{
  "encoder_arch": "repvgg",
  "model": "contrastive image-text model",
  "dataset": "drawn small creatures on textured ground",
  "train_examples": 101725,
  "image_size": 64,
  "crop_scale_min": 0.8,
  "horizontal_flip": true,
  "translate": 0.12,
  "tokenizer": "word",
  "vocab_size": 35,
  "loss": "softmax",
  "embed_dim": 384,
  "encoder_norm": "batchnorm",
  "encoder_activation": "relu",
  "encoder_depths": [2, 4, 2],
  "encoder_kernel_size": 3,
  "encoder_stem": "single",
  "encoder_widths": [48, 80, 144],
  "text_encoder_causal": true,
  "text_encoder_width": 128,
  "text_encoder_layers": 6,
  "text_encoder_norm": "layernorm",
  "text_encoder_norm_position": "pre",
  "text_encoder_activation": "squared_relu",
  "text_encoder_mlp_ratio": 4,
  "text_encoder_head_dim": 64,
  "text_encoder_fused_qkv": true,
  "text_encoder_bias": "none",
  "text_encoder_qk_norm": false,
  "text_encoder_parallel_block": false,
  "text_encoder_inner_norm": false,
  "text_encoder_positions": "sincos",
  "init": "torch_default",
  "residual_init": "none",
  "optimizer": "soap",
  "beta2": 0.99,
  "learning_rate": 0.0023,
  "beta1": 0.95,
  "shampoo_beta": 0.99,
  "eps": 1e-08,
  "precondition_frequency": 50,
  "max_precond_dim": 1024,
  "one_sided": false,
  "adamw_lr_other_params": 0.0028,
  "max_grad_norm": 5.0,
  "max_steps": 10000,
  "batch_size": 256,
  "epochs": 25.2,
  "lr_schedule": "cosine",
  "final_lr_fraction": 0.05,
  "warmup_steps": 2000,
  "weight_decay": 0.2,
  "adamw_weight_decay_other_params": 0.01
}
Rows from block 3 of the text encoder, named by matrix and row number. Rows with one number belong to one attention dimension. Each number is 128 + 32 x the weight over the matrix's rms, rounded and kept within 0 to 255. All counts start at 0. Numbers have three digits each.
# q: attention query, key and value (stacked) (text_encoder.blocks.3.attn.qkv.weight, 384x128, the q third), inputs 43-85
# k: attention query, key and value (stacked) (text_encoder.blocks.3.attn.qkv.weight, 384x128, the k third), inputs 43-85
q.0:136121115092148129036117136092100107103111149059155068061148101130148155129118113154102083162060135098118186108070105134177140111
q.1:112162146145111101173106133144090171138133080126173198093162156067133172120103125118141149094147107129104128143255183100237101134
q.2:150117125133111158076113115124130086152140132116124094105147145150141174159102125094114152105157118176161127134159148114215120131
q.3:148171133083114128147124128188110119184132136112124103115122139146106140121091131088105173109126120141183111125102125082117155143
q.4:142107118126115119107113091066133111108108148066150110127136132119131186167101120146145128120115139182051099086131153167119123164
q.5:149124155086114147108096149120142125193114110164131139140124137076161073157084123146144148132114143144106141098155128116184088098
q.6:082119105161150138139171129113096127131125099151139128088147123116153094076137161140146099165106130099101115127070127191147135096
q.7:125212196126142123163095133178144129137124155105122076174132131114122103099079140132156177212179129161152167125111122130133044126
q.8:124180158107151118155107176129104210120122052174188182123106158086156119129058133182152182130122099138130181134179159104177133100
q.9:129161100118103152115171096145103104121069047163147130103110175166096113135093131119182149120125136115143127114136168144182125104
q.10:209127099162106143108151175083120199119180052175138114162105124095147166112154167145101074111084153097080121142135132168167123122
q.11:156150126132110185156146117111160107155133105096095107129136204112121129076109097086106161145179167156161107167138170176128105112
q.12:142093083129116109119134112090120067164113110146138113123123124038136104141082135110094115147132138144089093155164164149115051111
q.13:153066103191134173126111123105083111116121120148160106174157134120119102109182095095040064155075197107055121122056103207108155133
q.14:136137110190145142141132141124187127148093119100124083141134130097130150117100096120128137167132158145080116169196113215108076142
q.15:111123080151122123117127104135097127109133153077186101070128080181092092093133142111108035143121103127097071132104079199112105162
q.16:073184152139156097116139150114152138150125132074077149082107189131165103143088075158141131141153139136129115167096170131127140130
q.17:137102095194096188114164093070074112113100126134201064128113127187113086140177133123126086092082130070122117159102087193117129150
q.18:116103123096112138111126049136170106098111205145112103129141074179086112154130129118127101141091144151141097101106113105103098145
q.19:123071130117119132107119103141182104169104151123122120101151138153177119135132143090189148101178139117125152119111112123098128120
q.20:112086127189180168115109142102041090178075114133147160152123141125231082190135166060134110116118122116160157147105129151135168096
q.21:175133097164098123156134152126139157157142084134083107150165109104083120139198115094075047143112151105084115147144106188148168141
q.22:088105121127187166129120110130116116114139130101096082089089173159151124082130137108102097169075136108124147142101074183095162133
q.23:149133113094107106129099168099140160154140127144128122169122130184070153129119172094144129116117123116130121074144117092158131118
q.24:137163133078170108129126156112135130152124138104078104118121115101151079163110114145113204174144125168181158127158118104170127105
q.25:151067124137099113098109143097123124127156105112098090132130095151035108134129129106099076159114180120087103088069081163149113148
q.26:135145081165170112138138090106097130075117124076132155135100147117129137142118128158106115098133128141117150102090170149073132145
q.27:138110132158097099115155101119062110103135112150132164120164157089136104105107147108176091100120131106110109127153149125149127130
q.28:113133171099115093150102150186136115078173076120138140104119141087153170112145092174158173136117128108190104132173151066159115152
q.29:206064185140130185126095102186132098121112119224146216111161147124121149167116166118143171108147148173142116119174149178160096164
q.30:140099181101133143132162175156140105098161137121127139159124118104205098116180142156074152189177113130171189092113135159151072165
q.31:100117127131129105107158122126130146147131155123115161156129109134108112100169114163120168106175162132171135117156119091141130143
q.32:090171198173094148161154137111110153080061113102186187074167160162070119120062174122186101130140115171091095139149153120130154167
q.33:145054128132110083105128130123101096124148129126168135120087134189120162107135183169144118120118086162176088109132135169127129161
q.34:072172140085183102090149069150162075153097179145129155080124140137132059137081152109114177099165115145128113135133132158125100168
q.35:120163096081162131143136092122129140156135150090121109127082202166129113133157071115082163089105090142180145124140137166137123122
q.36:133126163111143102119145128120179154100139136076108107142152144140181160114188145141130073137128114088125106127216106133170081152
q.37:120130151157194123141134118139145167101097155112120133083144143113156105101127091083168129127104121072122105113090061103154171098
q.38:167091138099136132121142161079143127160089089135108115096135097092148161182155128109120127114124132114102116100127122177088092112
q.39:164130053079090112088115149109109158125093076077185136191118100124129140098145127108118099093115153107114126123101087247163117117
q.40:121139159226145129120166132115135077147102172126114148113197157104107085092135155154166122077168147069136127142135112065099131094
q.41:150141106128084090114118095116094169124125121160085144139108124152071148099150142173165128095157131137112104150138135135165152109
q.42:121125090110063104122079182143098113177176133092111100173182144136124115125113150101089110164117155126138126171192108135108135118
q.43:125140075184116168177149115106082106142108107181195115129140036103104106149076153121177083107116101117087145152145094201107107163
q.44:119107154128170140138112175124138111137204136113118082059176149075189059111118152099106090153110106108119114138146145068138108106
q.45:126141199086117170177158130176137169101119100136166168088071137182126113111091108173121173133152101148139148095134186182161155197
q.46:113130133095142146107153130122180089160112158096089111081143182116162070116150157110127076155202155105131168149107176103096043130
q.47:147113100124096092101129140101094130129167061133109154154163093073162150185128134168141136129127166157092142153183169082130155094
q.48:137155087158146195117125110179122132127161160154169102109117093172125111100139152167114180157164168178125133134088124115134176139
q.49:070119164114069113126094158158113127157132147134104142123102128108140123097061161145100169056167151170123112188176179033128124136
q.50:176110148110149104121174132094209115147178100166073071096146099176127201140125128162158137153106159161163099096115060095044114121
q.51:090162176162173196096165090155121089106067218126178096119133116145201144123149093117137189195153123138145111103071087129094129131
q.52:164128112131168157133121095114091130121075109190162168094125134164115148148141123128171133138110099148113169102179154164161113130
q.53:118139111112132129149151123149151129154137096149123091100153098098120129098119147158142130206113163157132112149180106134086090162
q.54:116127142129111157124141139126106098116106155160175141087112101116166099115085117114148147133148156068113120108069136092145143132
q.55:142135092155124139110108156071094130152087112138142092150138102120128137126174168100099094160094135105107154101132105137133109101
q.56:097166202108129158112080106182146119124123126124162175098159162133109140139070111139132179086145126145175170067139165140214061110
q.57:105131113099074145145141149135084126162125149137094165169105132126090148102057123145106108120135149131134127150143121058114105112
q.58:178134146087096139134105124173065137141124157154109169133090156176137142073084164049201143134145119193144134145120151193136136154
q.59:124101157143152145162131104115082125087112176107160190115133163077114069160160145129161158147145100120143171138082170133137046132
q.60:105143118115131107125109132133117168104170166173085145072120079137105157128153127120185151121151155146141097119116163100132166161
q.61:115130188141109123152150172148130110073135136147177162105141104057118138140134167183146116125141111122083084092150140128161157195
q.62:122159199129126175121123180183161141125116151131146191122119119124111179168112117196177122119137138150198146133154136087150118160
q.63:132151136142114128152118106096063174093129112144144170183127161142124129122086129112113125092155081130126137119157138165131156185
q.64:157160117121151100110135124116149094118103096152159115116103159131126090150154129105106163167126118051124068157083169132076155164
q.65:174150093110135149142168071116110149143025078128112196185101202160173083156110129163164144100146154081130195133021182110176188112
q.66:153119115170191089122118098113157150154154156113131110094085137043170147146185122104163124136106177047094151129081087153075143071
q.67:129143086126170196126113130101148171142124124128115193155152144179129082141066131134142107104146118146086138098098110157080135185
q.68:199118121150153081148141133125080081119156125123083123096135136066138139093147133126141081119105173115067136163127169074152157061
q.69:086162140165104068076097102114168146132157188152135087140121120071169060099129126104164165171075132150112148126171083147161146117
q.70:171124097115214074130133163151117121151143100100119134148154098099131131113181153106080166114092153104162057151141093098091160130
q.71:166093109122172133201119073141138153096132113117112130084117139105117070140158104150171184158140124087134119113119090152113155104
q.72:040129203134120163105102140120106109163103087124099071087162170155115121144092105154174156177132166127092140111130199162116176070
q.73:156104147120137139135111110190087100108066136142125185167103107160109131124150134118139086045110141085060193133137129145146096128
q.74:143144136199167191121099120152131120121128090119149204102179131139105104126145156147144121187046150115110187104104135155094172150
q.75:103187135152113117156100123143106107153139113195155168132142144165157112124192180097140160106081129138091190098036150095169117107
q.76:135108122129166151141167102089192121122124121126107126073132170111159122156093117109156135097127147139145095064134154137091141115
q.77:158115096168088167146142116090162175140133175136123124142118108146179105138144140121149147199102125156075135087066155114110126134
q.78:072166104119129083119114101077155131124160176110133142147116141124088158155176149081137112097064167129126105130110126100124167094
q.79:135135144068079092131107150152140106109192158145074103132075126146130142123224139164154138200180064172127158189130132162149097144
q.80:142134137098108147127110188153143135110210129095058177037148112193114149053137128159164100106222133128077099131100104094102134142
q.81:127137109091216090170126121105052141160110143154124129103157138092058143104171103155092125104110141093155099139174132190142162150
q.82:115122107157084049126165142172132094097115084110136165134100152050107057154135124156117103138069124117103116097167152141199166133
q.83:140129180117159144120133136136068068094144136128176198126095147134143161131126157132142142085179172181130081205126101066127147124
q.84:083142082175099095171109093150178140080122115103133115135112102113111121132125136156104098181109150128109135084120212145133110047
q.85:114118108154123143081105112100144148145144117084112122102143196115135110174113163105123165139074099082115120124134123104121102113
q.86:136163162114090094146148213103162177131124173077099102146101131142172146111180131082118097150129145095099156105077114091096071118
q.87:178091156139126185129156134128137099109084125154137103142124119091148178069047135186074117089203067118134108117158108166076129156
q.88:143069164134140205112114116122044117149146171130141151091094117157138128111134171145114124147068167100072064083156145114127150178
q.89:089157100101107096142147118175119078121101165172035134135193147162120105150203083103126132118100160088109118081128155107153151162
q.90:102186115163138091131136154090145086153086113100075138132108148132107085127127185126158092077102164119158112171095115144162044097
q.91:078138140130156118168120113100167140175118122106113104117092146141123080124118143087168147116103190144128125160129125158148140141
q.92:130172084154160089126163123131159103159134207116075143125152121107114159054119134118114143098109143119076074114109153164216133065
q.93:111148078163136143134144089146180122132122115143132138138160140096128123104112103137131072100141106114076131127167096057213093102
q.94:172114105114109110141122147143100130084203134148095099138156097137140136056110157163120123155119087092138111176103116156072104130
q.95:093147155157153148150115102130061114189121170114118131075078116152093159150123140140106105117081103150103113118097101110145166074
q.96:202126152080138162128126166144101112108114141129129118109103125128158155164176139135114144163099123107108105128132139121084149098
q.97:157091142138131129073120094057031130184147109104148241142128176109143062142099101143187131000055077116115155111046084126094102126
q.98:119111128191149171109124069097105143173131190157142088155098174187183112157129135051118084116087113054139091078085125128068176072
q.99:172173087158112116144170133152186113105128141128135095222147127096137123115187118125105132145115111166113109147099100112158147092
q.100:095126147133127185126115101138164192134231181134211148097093129115121093089122128163134078148107109169130151129101078118157117134
q.101:141146109161164130101108114176153131171135162110095129095132115092141148088175102118120122176105152145129136199160081100239099056
q.102:120107154120137111196169104162138157115138137128121138178093114156153186148127117103154154124142169124056156087162118135135069101
q.103:127074141176137072179090061107130128097147093131165124082124120126115161146128201121166178140111113125089126171132152118066095147
q.104:149073152104182155199119144109082092157132095171139142074127167137126154085110149185151134045162129058187112178176070141078113160
q.105:134136121131122084120082161075092145107088115136140198119122144074151147147138146095091105118111133151118132133138155078167143139
q.106:147116123107135114159104101064096090087151084113095122121158110130102158176110111160144172081157147130152115062148147114099118124
q.107:138104156101135170161094097110066119077166179130168154074105113147142176162111145115122065108137143146114044134138096151096158180
q.108:100165118107107158146132135147143151127114141100154141132136138129102120135139083104161108170129082107109120085104129130118181114
q.109:119111120127150186151123135162136113155132152180143093154140128132140150159102173092116120122160191130195065132091122117092143134
q.110:141069145111123104102113180113089171082121121106072125099131114147141135107081103140141167131117209163113092151144160113116103131
q.111:130112082190159097114114153214128164148116158091118088092172127154151091149158136144126067122109128091118116065118089108104114143
q.112:138120092075166170144135110136144125175124129153147089109120108125103169106107143134116150141113161094153142048105159178104153121
q.113:117152100163111066119140131144094151079086142183145111174163147138135160176151074096123168162149125137093120204132133136129129159
q.114:195132142107127114141129146113132075066096149164111154134119128128175143159120137166124158124140158130121095135112110136084164153
q.115:127124136078067131117088117097137094092176154125126158125119131143134149138186107130130153078122106092150167078163167175128117104
q.116:108112125188104101098148078089147162178121185146133149108164173139151108136129089170138126149108106068111116160141156065156132132
q.117:068174129116050125115168155136147104145096086192118038163080070080105127161102114078106128127108099127135170116173116082146131097
q.118:162127142119143104130106138112084100147117129198139109135160113177169221137126123161109160133128112102110104131105095087098134172
q.119:163121113139107129109163127136185100120123097114150185098128145063133130174162137132126154120179133127141093143117166116120163162
q.120:175125154133162137100164191121104089205163101081163088137107136173120118118156152112145097107163104128142130113097039039100181099
q.121:166157112183124163117149122113193149163116163163132103137111136110181128147113132086115140147120191132140102156125115133163130158
q.122:067138150068105111164128135124135153111128148144138095195176110186093150141155136140103139149132088145135102125193069136116116138
q.123:149106070128121096134128155116036169122139091119120190169160179089156127172152156110157106065097147117063164128073107082116152109
q.124:143173131126146103063129188167078121123097154102101115079118150145108180187132171110116122131120124130192154159161131127199063157
q.125:118111158118131116077134118100125106163111111150118130188137197124093103142110148115139174062141123128125108145141094105144145161
q.126:120089067152101016125163161140128125066108135151116142107192110086084173111095150087100152113077128174124116121194171183173115171
q.127:103190096119105165077124149144084219130079158138151125248154093132131137162143128107160201118176077090080189121071160049104125127
k.0:168024111146094113214120180117123145109204126083057128186109048130214097174112109060113076099106140132100159089119121151129161154
k.1:161181093131133124125107092141177079234078147165139088095158171113100180136198135141167130192141112080143101189057104082061150115
k.2:059145085141112135131127133079105130111130080114125114116164150122144136101146155120138155112091084074120094153159101112101113167
k.3:103130147168155166159111178136091148119158132171159133131136183101129174130149104150152157134151128127108068160155143101160079092
k.4:093120124199164150141112116118126141155139154191111142119092113185209142115172104092090153075112127108147146129167159109148171147
k.5:129136096096115143131122094069183111072133177100144157166135142181168134118177094103108136148064168113163146134137145110115120140
k.6:144124154071126126138119137137101077108113133102114199210146076091176150164131072135081151127090160133127189167139092148159163159
k.7:173061139120131154129138172130150092102125057129125140112161117101150157122125165152091054125108152130099128181143124122127122118
k.8:113153125127146119087119155154183101165100140116143116158138094152132111118171158096200108136155107131160081142140176098085113081
k.9:156166059117089066115059130122124096121169123123110079155146069103122102132150114060128177143126191137087128149033077100107147180
k.10:125148110104090155113146096102146079135132116101093152072183169141138104112126162092114150101181096066090182125129110125124162142
k.11:115183098086152088110109133107096132062095076128102127109143151107137131129150199088093119225073131090153109145069083114114129124
k.12:076164137123140216093108121061195173129157120110115162177130155132169140071169128099109170120095042072180149160074110106187159124
k.13:144200089144081134128158126106098149092141143091134135188104083110120081106088123143107177098085085068144121092147092147176084108
k.14:138195061129117110107122116132157147018109161132081144129121103147172109143121125079113148131128085091115160122032129176108090165
k.15:143102123110132123150125121121154135132146155092075079082125064150101148192127151116076139184072204077083187091067142095166202142
k.16:104151166128140097162163144167139081096087122122143153132122152125116116154156190142106109147166087138124078088153116165150126183
k.17:150082149130122091138141144180105148149096120114074103089120021124086075166048161112094102141061235124105193081078111195129130157
k.18:106078131160138125143110096132161097177162131209119081116188137157129116121089074201117122050128158181127128088202161131161128136
k.19:058116080075105133082128072108105152086117114120105207111145137153136191127138156066108128055132116117201135190159127096161152155
k.20:105195107118112102185101097134089069106136175126139204147124163155160104116096159181156155131149095177104141126154085163101082120
k.21:171174085163109175125137143157098120136133170099104132140109165101137134066115070134187105102191094090098209128102086158129126128
k.22:167129175119133082077145109164074105062095082090115110137108149083072135185102154106135140159110127108104064144098109127138078142
k.23:162110139201155148151156129155090107166120093107144114087150102153114121113115131136146181145145153174092115103088120107100179179
k.24:081091136117114118177169108109128072095139095084086160133125123143168165160151112142110091130116141160137108156202149133118110117
k.25:065118116122088139169189117099126107084121131163152097163145114136152152115079089208136175057163104135100179140110127152151160067
k.26:152207119132182117083092166128140168132124110163153084090090173122115172133223121084150190139107104082140051138136073099149167126
k.27:126172097128129129117098088093177140148194149164110070134142125145149137138166083153137168165120131113121143115136113116168123124
k.28:150144159134130126106158105177222146196125148102115151155135200136117103165145123148182114123164089127210104113155171151089119074
k.29:029203070058115130069133085090166207139093155152129112097178151167113116066132090106181141124139088065142157139108158097074137109
k.30:138138133107104113091217151137092064081103096087155118144183119121101151104119138158113066103118075117112140193141070183137067123
k.31:113132159114131124103139080123126122151124126109141070096072181127066135093116112155163080138176118159099090152110154131113129136
k.32:188117144121140115065130165158155134172129189228147113097064087089134129124185053077126123119130193126097157146063135115080123145
k.33:050095093147142154123116101113165147141170112096179112166165088132156148123145125159145192084126081102098109160145111138152140120
k.34:146117101120147147135108090116147098078139111102121115155133087114153143173151129137143153140073132156155102147103170164129098140
k.35:035117105100161147118101095095090175110099120136161096162137135168131138096154122163145136141147164136143024146188097121131081082
k.36:156133080084108124148127095122166193097187149100097125142154094124159150179090111088087135111128135126168182090070104149036151157
k.37:146091141107114111124113116136060162101157135097143112163140100117120125111080133120108183141101153187151055095113163133096082190
k.38:167153122125159131124100093126151142076134146082083098048163100157136107089098149091132156130155127115146182178112095150144183152
k.39:116115137098117120150104127090081130068157205116093085120138085181183024133103074077048113124169175107126151136119105141138166167
k.40:193138147097121111110121133156126167129141113159108142087100172081092129119148168063135156184153161188124179150072135144083141226
k.41:062116116121138128167096105118139114152092138132134076068103139149136138147145161134118058113166182172142109138155135092138206098
k.42:109130117150167121144172123044136126124128087110091169183123157083175177128133148195096130164146100087119185123120070148180181116
k.43:178091066145193096100135149133185170114171138146079122114135090105157126146141116088133143113099197144078159082051162123145191151
k.44:151160116076095155121192170113170103097110151129101124194138159120100111171146132081167131123138086095118191050099059176126087167
k.45:157175098124149080132108168117179091156096170158125129060118084108137140189170113073092036170108176070097081124152121074098139080
k.46:100154171094166131131143141074079123119148064082104156119118100064105143109177155106062058152082061153125122183124124130066098151
k.47:087164125128120165139141152103155137146154147116130130183121135095171131119132138115114147084186099121140146099138124147131182124
k.48:090094163139121123111125168139069148106098071106130147149140139093091158152132129129135109159123105094097111081156151092130136114
k.49:115161152139192158122155081136165140184042213147181152129160110181089127151206129111180141133146107125149080150155062151149108080
k.50:088176176127106139097087141209150209057119099150131095166104104091061114102098108110081142051135115107210151120174213136109049114
k.51:184117161115148100113163101177062088120172063141086098125119101073135100127070169162078079114094131154087163111140151162153107141
k.52:099155111118124138086060113137147160138176161125180066162091124145185134122124117105151153122115170140156079160101151105101161089
k.53:133158142096153158072132111150185153056102145136157139186126142132098131135158140114094093116121150076172158138112175157129155125
k.54:175074171155153142137171200120126113176137146165158141160107118099088064154153129141139117124081146181109093155183103159117093161
k.55:136084130118100128134152155156128123138073119090169160098132124127150103081110139179157102146158150105188087111097136144091152128
k.56:158157120118107198117077084062174109159160133122090088160088108131143177115178102065153062139081161152061141144121119114083146116
k.57:115136133072159136136116129111146128177116113170145142131131187116101169123161091121142129147088091129108090147136133095124126119
k.58:045126051124154152144167106047087093081171127107125135113141116186162171184137093148075153081119132086061169094183112057189127127
k.59:111194146082149194115070106119183207165200143185109134103125181130189096094173141103197140181130133150157085184088179086119170104
k.60:142161151101089162130142090174082076124117140063162085077102133084044147177120120130143083120109099154154086159166165104123113030
k.61:196098126141138143095107092161197108179094137155114085085109097126083109130144126152129090104110140088112178169117139129103106091
k.62:151065090139138136134093095074153116174144085193166095018109174163087094167122149131112121186084163147080132149135129067075141116
k.63:137160081134120146086089176081190107179151141154152096110128136126106129119167079097158112173130137133075036131133126101119133109
k.64:108120147157109125142138114088116110164158114108132129099082156111069140111091119112119113137114117126140097092156105109188122154
k.65:125142120142143099093140153119153136160121155166142191161092104119185115086184092119146125180119126147136175156053137096172138154
k.66:084130119107123158109155128110174101120105133115110142161137158135118090137123172116055164175158135118145113149139085094110171175
k.67:149189130089099072139069173058119087112140090122054114100114169072098113057154153148109145163165104195107150154121121123110123171
k.68:141109113135132081128113098109148150151169165143135148098132152138157103107112163149151153154128193160164108140129127148059110029
k.69:101054147072139124109157124190132184104126150090084100164178138163093121200123100153089112101154151095155136092144152114147161132
k.70:100139113127169185158175096154065105106156137098101110151088195149130080121117111133132188089132123142107103119109090114102071158
k.71:144156177057070151119162119131118106115123102100113118092162127154134112092129120149115170165130119144145164126195143111130137160
k.72:085022144124128133118087073089165163234127144111132088091078087144090128185060081151123102141141180138123128114182097129103140156
k.73:134139146095114159132121174133133120108151110201140176116150092131099164128158106107154108183174092137119119147155141117108112161
k.74:170169080145138060114152128116184150156187153083122140114136126134133076178170102096128209167093175109148169140125144110111180164
k.75:154147138140132143168149115151115113104123155183116128138110130162210083081097111125132152158163112131157150146108088109179213158
k.76:062113095131135099150122120095106125170089061104162107103146118142155181123144122176105109122133179163101093141138101181150124173
k.77:146166166157107115115168102096176116100116120136091128129120115108144114080078151149134142181156103116107192166162119146154211153
k.78:150150113157098124159141145136182124144118104125129108104096118076130095161120095120097178156183152141181143122183126156142177135
k.79:164129143135066162119129156106132123082142144135153156099184183118153140135129120072114138095161104122137189138143106155142138146
k.80:137125093097152115103135157057161163131148123094154127122104100094055105141096144118183123133156118120129185169187058142115104091
k.81:126137098114134116066102104118122118124161179122140130082047141111121136088132111143135137127128157101053076054185157080126168070
k.82:170154156146056122131132116175163119078203180152151157126149104163175153133096140116172133124088118180131151103127110150138139130
k.83:137166129199110153180159196201111120100102102174105145133118100173143196168131116098114140173116147118156107123109138149148062134
k.84:109142118161110112105115149138135112103096113120135128119115121145133101112153126188114179122125122087158115101147104153129188182
k.85:141079141136100102139139136087111115092162108092127143146129141150098098106121086133145147152101153141150070139149154122125166174
k.86:135119129163111124128162160104080091133147098066123046083142199124122114118102187136138140165204130145135139163098104102113099097
k.87:104151126099090120101108158119097128108136158152166152074158185077092178124124161117145118115145146093079099133133151149150123131
k.88:136161158128132127119105088148120170142181142095147112136116144106112104075105069117179088193164140167092119117184153155076108133
k.89:105165139163113109147111107122124150090130117107096092115154085117143114106159078160129132141126115122165133131169139154136155129
k.90:131112128083116116053141157072152136167167132103131111135112137179109157112098165115146162133123191218086188152099096104120079071
k.91:120161147080112157092133144118102171110107129097111148141110116078161155114117070095133148141196168163142112127147115133135103135
k.92:079124112134139089159074099109123173164153073132162120105062090129129101097149110161145123098161160132133127121186134158148133081
k.93:072057082102164115146097159105096137174143151122117140104188100143109174160134134185116128167111134100155100142088088070142173129
k.94:092124178125135127093130130153161145082173180082107120128090146128056073142119180135160136059181153102142205132173138176118118085
k.95:159202150198108150154111112149097088094143107115124169159111097123151071093107088114146133139098119187132098149145133110114071107
k.96:163184129165088143133149131150144115166135145166121107147109112119061148138101136056120161142155131115123107144049110112173154081
k.97:156115142125129100187160113091124137180126129149132136132068100109100087083147130108079114150143130217118147133152100096172145116
k.98:145151135173131174144130118161164096165135122148129154138147103087074048090141122127080118131128109081161117160156132103184174110
k.99:148159122154073141133106122108167076096162125119088189166185198135133100139117166097096165162095119112134153166105080121115140094
k.100:131124143092152125165139134122103136092139124114122099118159052176117155140117079107163128147076150092102127161154155138161097144
k.101:082167099118101104131124106161182154119147134132115169122155097163195100133160103070126121162099177073157143134151154147140093120
k.102:109154157123107121141131131092121147074109111113165139150129093159118096089096150124112136177147100141111155157172155152068085201
k.103:061070190078127117110119157156074120111111140113176137135152161133090156135162135111105120086154117126102063096121169118126159157
k.104:094130097138169091112137134153091140119133171123104089126083175148049194123118113101142145097107175144073134139116218108149128136
k.105:193160120143074127120083128169162139074141132156100147097095147099151116136095100149123121149132138164114168152127089115122145126
k.106:142102123150153130127145115128135155122074110140133101107078145108106109160097141175135073103233084120134197142144112128136172153
k.107:129171141068146119076108160174153194084106153149124119130082110110123170132110093115172104150132118080094168179142102132123149122
k.108:158078151143147132112119086135163112078135157084128172138178128130192125166110147152129136137094151145147139079119130087084139105
k.109:131226119159119207120199165149138097157184109100075148132110112141095104125083102129112136120125115111156144171156196144117105143
k.110:092120118089103129111107149167173164146138105086127111101099113129092104108139167094165184114136187193094153097134133123094124128
k.111:089156145129101148092187136130118107109186125072126143152181105126120124097104115164122165128151152139137089142140090125130100119
k.112:087164133122166173128086139127102137160166096099114143191134038141137140101203094146147103116093151060128148120172131119123089056
k.113:096168109172116055119084097097162148082133121145111111096132137112132145154165144122122141165133165096143118110121150137144171110
k.114:129124181159098112097145089151127104055093036114115120099124146123113110150150134136109150121119092134116139124140167153118146148
k.115:135107155143117144164119156131131168096078112136171117108094161056108168153138120112151089103115090133132120108156123146138095163
k.116:158061119141128099144103074131093156097136159107086122128167148138121125136121100123112151111120139126145140169149178118151159113
k.117:129095134172168151152146146150091108104157144209142104146151149132120135115218109107112099069133150142055125121134108127125094059
k.118:120161125188113140158145160156106140100141117138127133113135172071035174134115137134113084082176102096111086147117130173119143085
k.119:176137179135117133176116121111124127089110108134114127077175082117070156127117148135102114152090109124107106140126139093149113134
k.120:154127113080140209149193105137115134138144141148085162176155152187175144152075178097086113072082088151149111124117130104119078096
k.121:130188103140127118157102131130144130105107097140114126087150121056131112107170106147120110174119134112132088178141127115151148139
k.122:141131155119113146154116124155098119106124150128142120107110124136123116140198130145072079131165107080191106155193105113122129160
k.123:105136152121083155145181102087067142120131063129166132108058106135135126118182120114096187115164118178142121081117116116112147146
k.124:187069113162112089114100148120104151074114130070146112106175184124121131128080180116187136112087132138167090128131151157081158055
k.125:137089149151165116171154128141048115091128082159092113110099163164101150155113113133111107096173103132127153109140114074165085118
k.126:120144107169109106158126137100147126111207114137176127111039143065076071162154092167179188110182093142084107134166140106123148093
k.127:204180161155097135148137134064134092116127130142159098071107180138126118142113165114071092156128151127096164162076000112135144091